Rows from block 7 of a small sound classifier, named by matrix and row number. Rows with one number belong to one neuron. Each number is 128 + 24 x the weight over its row's rms, rounded and kept within 0 to 255. All counts start at 0. Numbers have three digits each.
After each neuron's rows are labels from the 100 clips, of 14976, where the neuron reaches its highest value: "loudest" is the band of the loudest frequency at the time of the peak. Only what is clearly more common there than usual is listed. The data: simulated sounds of rotating machines with and without faults.
# fc1: MLP up (model.blocks.7.mlp.fc1.weight, 1280x320), inputs 0-79
# fc2: MLP down (model.blocks.7.mlp.fc2.weight, 320x1280, transposed), outputs 0-79

fc1.471:161140098190121181107120088064128117136119086172123111125112096108173116101134114116171153137121105125127106126137088139161141117164130139136122165134147133150139135093110108138146131174132113159114137146086137168132120132146140074125172135
fc2.471:176148142113139074089115100188134123108116151171094095120169109103131168089104132115094135154097138108124142116127123092128107139108123135127144164071111139103146094134143152164145151143132095092145129142154085116092162134113111152135089156
loudest: 500 to 1000 Hz

fc1.672:158097151124113108121128149122131123109113141116164142143128132175138124117117065114092112088127177139177101107128152109120147140136143106111107122123108176118109113137090155140139138101160113149164145107135096120082108117154139148077137129
fc2.672:144115097099083154163101168142138106168127172132058149098125151149103122164077142111158121143133116150149130127100164158124126137121146136149158119085135156135099158147132133147092124159125115153140126106168113121182128149155146128178142144
loudest: 1000 to 2000 Hz; 500 to 1000 Hz

fc1.610:132103107163116113131126141100084160113096118115163149100104154166151112111157133110110128150122147140130117153125121106129108138104142138122122116147124105134086042167123153142147083139145122129123127150139130107119089153136136144146130122
fc2.610:160085153154160109129103163117127127120164129122075119132137116129157115134085134105194147061167117126120127115092153164152183113129135130113137081148157147094153151100147088090131144109123121094151114089125115113124132127143155159127151127
loudest: 1000 to 2000 Hz

fc1.298:130104121116106162127137112106125127147179149167129090137162094131114141143143136126120110102122122123141072126119150128163133118086120117119116122160096134156109160182127132141158140083093116137112134143137062118129135149146104138100142132
fc2.298:137132127133136127103138132124130150169142082137131119148137153120129108129145160085126158110123114149118172167076104171140185124141121137091102122126161108147112107092150141120102114170151064121083146093133140113163105115088078123122139140
loudest: 250 to 500 Hz

fc1.131:178093158165156160125160116122128102132115124156133127137155108139145118142143090125144111118123126121105140128175127143114082148131151091149110132141156143127111110101099154125125141131138153146137169150131160142106118155119139107147141171
fc2.131:127117145166078163110139163107171148144138130133139098123104156111124140105119111110156129124143100114123092088138121168095123157129155138124067139151117133090076128148164089152114116130096113123117159108155137122070116148119098081148084130
loudest: 1000 to 2000 Hz; 2000 to 4000 Hz

fc1.252:123124109117116149120150115150109140123113167155144134117128110168122133150147138112151145128144110084131127129140136192130128131117145103135110146150116132143141155144078104148102152151118107113180134107103119152098141135109143124130167135
fc2.252:121132149115118139099113091110100110149137129142140145117145125147098097099112085124150143112134140151135095107132108098131102122112141125155131100133108157132125097151179126142165069128136153158172095132178108146138130161147157125145121119
loudest: 250 to 500 Hz

fc1.668:098127176143174127093168107157164149124132090156125127116098122140150118133118159131068094112120136073146086115116085104127104157106126126166083148106128117136120121075137180129151124130162120123098126115139100118147141140139122135120082125
fc2.668:130133126133135125140130165162134135133138109159143079091134115112146144070127109130136122155121123135116143143143164157137173137117118109109147147115114143144114140142110088100138133115148175109133091175138107134141143110131138157116094100
loudest: 500 to 1000 Hz

fc1.593:120102120134109130125113121118128140136102170117143146128114145125145145122162148172091172117116129159109116194112139154149113109118117096101158161126135127137103139102146113078184152095145124143146158129108146126184156122122139069137118152
fc2.593:105135122103129133132112093097089174110107148104130118089171094152097129157143111131107149166127165163146128107149165093118112168137115085106124147095154131107123124132119101129113171144107144123123116095111130105172084148149134123146170090
loudest: 2000 to 4000 Hz

fc1.599:112104124154138148197151137127139133110143104133145148141156134119084107101119109140117104150111139112118145096128119094157139102091167115091140149149129108120158109106109145149133128129068094128111084132126116076135126098185125129128130128
fc2.599:112147198095135082110109084114148052172135129151140144105136186135127149170146142141089128115131152159112158134116170111159133153112142100126092106112119151116108111107104125111165133149141099134121114099115122135169131135095109099141152108
loudest: 4000 to 8000 Hz

fc1.355:137097121159151169117126143134128133195117138119153142102127107169138154130128112124101124130152195112153131117098119122141143152077133113106165111115117123139112092153135103156106105079114132113097114067120111125154132094130120099117114114
fc2.355:158126113123103092162123153125167156161187133162139127167138124111126099123147177076127133155135113140150157141096112198122132153114164147108104101153151107106118119111129160167152138157132126099102133157104147131112084128146123088180140126
loudest: 250 to 500 Hz; 500 to 1000 Hz

fc1.330:122104158095137126140083109124108102156065128103130131145123102077103136140110098144098174135139098107153130146154097112096130120145158099136129159119119107140114115121115102124112139112148089089123140121138133126113107126144182114121136140
fc2.330:181123113155129107133138103098114176114167096117093135154142122149143144127125142114125111130142149122106131099171133104091118100119102126110139107139172109143096160174146132117133147137162160162107125125139132119167128137144163108126135115
loudest: 1000 to 2000 Hz

fc1.89:139144101141117149152139101125098123127131101148127127129125120151154123156113146110143127198141151140078139101154138151156136103128101135150088140083098135119134134169109131136154138114155124157147124098150133091134133109172131133159145146
fc2.89:136141096132129104136125125122098135142054143182127160148124111138117122109101172103173115121132131122165100161151097147131125096126113151095158177149112139144114120067162177140127117109123128115083123141129139111125106156164116134151126099
loudest: 500 to 1000 Hz

fc1.183:109068149116088137138162099152144123143127106098106097146136101133126154161130141138092122093115128127121149147152152136155105072116086106143168148140106073130097131092138153120126153168149101131109117096112117087150163159142150162114115101
fc2.183:153139104175131178115154112103146132128137080150149092119164123161147144150125084134110133126103081101127158131161100107095134132163131131126105143140153092145143152142144127149132130110126145143110114101110124092137111131146127108141137122
loudest: 2000 to 4000 Hz

fc1.456:120165097165120113150138157093149160167089162169126082104077092145087098156088099116117107142127134100107171153124117123118117108128138094127126129148131167148081141162181112109181112106165167115138124159108151151118160127089134134128100143
fc2.456:143131136082133155137106143130109154099153132121152144185134135155178174136145121148146111104133091133108134111163130123124126112119134137127121104129141114136138151110085151127089164137120095130143129116178153134120113140149153159147130102
loudest: 2000 to 4000 Hz

fc1.483:140171163125144141152119187138120120095136158120152083134110124109180119092132139108127123110109136131146172151121126162137104116159111113112136159151161139091091112087133140141159171130171116165120102142146120143115147128094129149139096134
fc2.483:128133123143144133091129108104114160181113108103055135085124121139124134143101098121158069144116083115145124131114123153130147183124087151136130102107098129176146107124109119167114098148108137109125124138150121117176115144143104099133105109
loudest: 2000 to 4000 Hz

fc1.629:096168126145107090130124136175096114134142093150107146113095171159111121138129130141158078153143114174090117119152126139118152133132113170221127106156126107096121120147186134130102116139136152158114125165145140105090117139108153168079157142
fc2.629:141093111107144106151126143149157135144133126145094104133122081168114114101110101063150146174165178157143130126133096190127116158166158129134131069109137140092137155091103133122174141072154152127149127112164087124124089136133128151089153126
loudest: 1000 to 2000 Hz

fc1.326:104099119119159135127099120105144169119117107155130156124116104108145147115109162152143167100161160140104155125144143131164124127129176134151090109143164130144161106160082165152099126101121126136110138131177128124145130161102163125123065120
fc2.326:110147136112105130120152145139120080092125151098096118125138154185120078121155111152121132114109117122200113159138105111116106134151114151088141082102156117107132113125163068088149124153180127139164161123152150113120135119124089092165153130
loudest: 4000 to 8000 Hz

fc1.78:112139106139147137097117182117155105096149153113121184100114128143133169158102163131130127133119085170145148118137115125144126163115108128132129139139143114114102159134170166134128133148147130122129122116122092111097140080119159140133087069
fc2.78:178144147154133185149130153099120113147144134145154137184127133152121142119130121104150132092108143117132142141146136149131129128116165157155108153111110117134124133116116125109141162139103113143121193133146152147127143133110141130102095154
loudest: 250 to 500 Hz

fc1.80:094152122152124121150130131129134160123105173098134101121107106110137151112114120158178132152137151139162142146154166116172110131132086126153124116145142108099113147103123126127105097145137117109130112077125170083125137161145088076163135147
fc2.80:172135138155120095122131082102120124114151133148107089127130139118119120117122162099168099130086127143116137157097144145135117116109136142076144115147137161070091127151162090100149108154065145141117134108113136130152141121116145150178181094
loudest: 1000 to 2000 Hz

fc1.251:108119140130163153146137145127138149159143134133117116140081154135108145121140146157130103104112127121114148103147142120123145061086144105147108169069122114136122083132109110174103162119122131140114128122120134103089140055122179124141123173
fc2.251:138122131109128107108118119126098144108108128135084129138194127119131113060104168077139163093086099154130189135166105142129144126172124133145090104139138137095079142110130113100121130136176149153127101138145137156141142145117102170141131137
loudest: 2000 to 4000 Hz

fc1.181:131128134130156122178140146140167140141169182167165169124111119113145155138084126087128099128139136170118160118116134119183120137128122147126113133115155182142146151131127117136140131111182143165137149109111153169163105154196103167123110094
fc2.181:104159091151110122127133107141124096120062109126128138146147150123138122143108147137122154122155121143124068091138136099111105164121119148158128163125145139103129081077158129085162172124094130142154154107150164122162177117112104135162157133
loudest: 1000 to 2000 Hz

fc1.761:112110086147142146118117156114134101142176155114127050177152110143126114133162112151170130123158114147122142134177139165155150114112140111164156158099118147118086141139156163126125140126151103103071143139174123124170124143116139110124119104
fc2.761:141147153146086131136141112108140124114095065119111168125118107131102118138109138100093126142069112139140099144130128152177128144088130152093128102132135107076155093131195112162115149139109103137158154098105097128134136135110128127180136101
loudest: 1000 to 2000 Hz

fc1.191:130136117138094119166109160118112103158099156162130133153094128119174112143102103179134107101133113130075171113151120137117093165132133146164096143125152100156069107107098150125117139134121166157147113176119091128114124110143104109123156149
fc2.191:112103130112128127123122165122132150137148137132080116091123123144115134134090097140107147117106114139158104127120159126082142118154132134163107144174121112105073152116160113133148160133109111131124126096160112134130114150122152105107128144
loudest: 1000 to 2000 Hz

fc1.589:129151124130143148109088124117158123156072133104174139145101136147130146156144128119137122126193128152154106115122120165081152129107193140122134145127144182148098158116142117152150145151161150145136133088120153186143162131144134094153122189
fc2.589:146121109113154152096122183085121105141120132142108138135141096166119086102150148059090125114117158180130152127104117130149112108155159140151139106150152120111150129130133164096140120103119173086170127109089155133102112122150133134150128089
loudest: 250 to 500 Hz

fc1.164:136078148113132176127081112144124109120119185140158098155116101112143175112111095136141116109156161147100108149162130149101132146141141136107142151093119110127115154092170141127125116132122110151104149131143122148125096120112132131113113106
fc2.164:119131137129111186143095146165127107136088143119114138146122170107136133132117143130121124166129118140120155127085126128137158140097177109138129101114099119185166139121156130111089113135100108136135121158144168124117111119107126118151121164
loudest: 1000 to 2000 Hz

fc1.146:091121087077126185118140121098166106089141142138160114108099133119116150126120116137118092100133125124115155141157142096132142137124103156136132132129098142157116141131135136112146164157147091141107174124104152074096135164095133119125145122
fc2.146:122107164137101122127135117147144129132135164127145079090126113143110105157118145124169114121141121127080117157119120160140149141133152125108117123150126121147094149115116114093143181142130122135107181133122140109129144152123120135150104133
loudest: 250 to 500 Hz

fc1.443:148143115118137123080120107130161150086128098068136122088143127139129105135150146168133151176120112145127119164121126122133141147095148133090132126112121102129094123094163132105147130172083107117145111126142122122123124119107102166157164108
fc2.443:134146170136124136121167117129182087111101136125104163156103116150141116143076160149123152140117154124108117150100107113140139107162152140108167149167113139146069169157136142073113129112095169113086110108149098108128121162152143144151086142
loudest: 2000 to 4000 Hz

fc1.341:140136137147095114126099122140120092123119146171165097134125151138119169110140163156118163133159125125132142123127130131167124155152155134144153109114161143063130109154107117132167121155152133108166138092137180149167172195136131134156126105
fc2.341:102132155103150102160112170129095127133146120127145130142132086108121118129118149126155101143145186079136095178110129124113161126124138152110117174116133086151108108111116130160092153143099102073118126142107128141126125139113131160128152118
loudest: 2000 to 4000 Hz

fc1.617:140146132146162114119104111153110126088103142101126129131127102093083147134139162164146154145123105069116145173100131139128145115104134125131099100146073152116120124101160061145137129163139140150118126165127135119183117110135136076093146152
fc2.617:154111133087110139119157122152142121136145127119175101123128119126110116142130065112141109133138152164129130089064162130102114140112123123148149164122126119139159093130142137113095130123117147093092060141138111136123143165124138120080113113
loudest: 2000 to 4000 Hz

fc1.140:161133106107140171152118116165117103165140108130130165130167148101107144078110123128166123134114126109131145139132095142138126155135119159119108135167171093081168088121097115129150139141148148126132118107101083121154093138138125130130112108
fc2.140:161136160124120145123121132100134137116128133154114140133117142139088152150107117140149127150114112125150132114125131128135102117126154076119146112100102145143104095121142139126125122134122169138148098148126156149136114137098117120122117158
loudest: 500 to 1000 Hz

fc1.661:109140157147130138148122152125135129138115096167149164121132116120122151107122128161164081172190133129139096121129147147169129124116143136126159107137124148166118155110135126158144130090104125127102147140101130124153103094110146115151133195
fc2.661:136132126066171141130090129139190169122123136148131111144096162107123114146134165141125127147126144144171156162115122131125124089107152141077138145134104136087149126116118124133111161128123125163097152130110119121095147128129120141131098172
loudest: 1000 to 2000 Hz

fc1.61:138099091181089178122126124129118130124161147155141115155133145177088145154082134147118142104070124127091136100115138149115072193133116131121118177138098140152106157116159132144144100130107111133111124090172084145117142119107166131169092097
fc2.61:144145137123094157065106095108125111135134146143151155154164121134129148096112130170145168108091115125094201080099130139152147149130104129109109161117088123155062137120171188091094108144149165115136114124085122118123096067134113155099131089
loudest: 250 to 500 Hz

fc1.12:141109148126134159133124118124163190146127184085106136137106114104131180172138091157137137132128155134179095131100107151176103163165174100167111127121118131109126140136121142115141109101120136085121125140130126113164125118086160125120161136
fc2.12:113110075179128120115133133132142078134131073139147101112137134155109147154143131146097124091118127141119134117140133108174121131141111125175149142108146123185118148110147110135129160124116096155140097134119085132112131097149106136116122114
loudest: 2000 to 4000 Hz

fc1.408:144111117126142159142149150109107188165139159124168159138168094118157134126129154166166136130071075136117165096127139115155118130101117156133097108146149110150091092176145136136141131163121136159140105161172090146154161105135117145107111136
fc2.408:180133130129129099144147109166109118145141136121120141134109138155101123123113093125099146138150160169119121128145114135142160136104135110101123140190126152169104115121114152125136125117124116130162131097102175099109091144106147145150133131
loudest: 1000 to 2000 Hz

fc1.159:104147135113126116144123122097127141124112167127146115148122116118126103176160126109106143099086138172099158149158138123124091135107167111149153133124112130194104164143166170127152091128147128132123125092094151059147105149160097082132169146
fc2.159:113137113117172100117104132104176086148145107143101104090129153108143110138100165129195137129124059126084113118139133115124151102124162128127123163110151142124080131151108131146064107111092102096179122113103108133142140132095160147112113145
loudest: 250 to 500 Hz

fc1.376:158119153081134127113119083103147095131093108109154109136135144118148166155097148121123146091151128112153105125092099134088145121142107113160128114103152115149141130132116099121117103122186154132103113138138116119126074117150098124111125123
fc2.376:110109091161122157142114168149114183103132082150153106126111117139121085115149135129160121109062092103162125090154129137093131115133170111127181130146161131104128148102153123150122145138111128122124119143142150182137127114175123117135121129
loudest: 1000 to 2000 Hz

fc1.704:136100093152113124127127116141105109080112142146121115124093133097102130128134120141139146140154098104123139131133114155109129096114122157136125118139110144108109145152117144088111161116144133115101134123082177135149111107172162103104137130
fc2.704:120143100088125186162106134084115131183114140131128149134167160159122085160140134127167120113153146105116101170119131115117140134129116096105144146114135099136130148118138171081113103159120105145090155090108140137112115129099153159168099093
loudest: 500 to 1000 Hz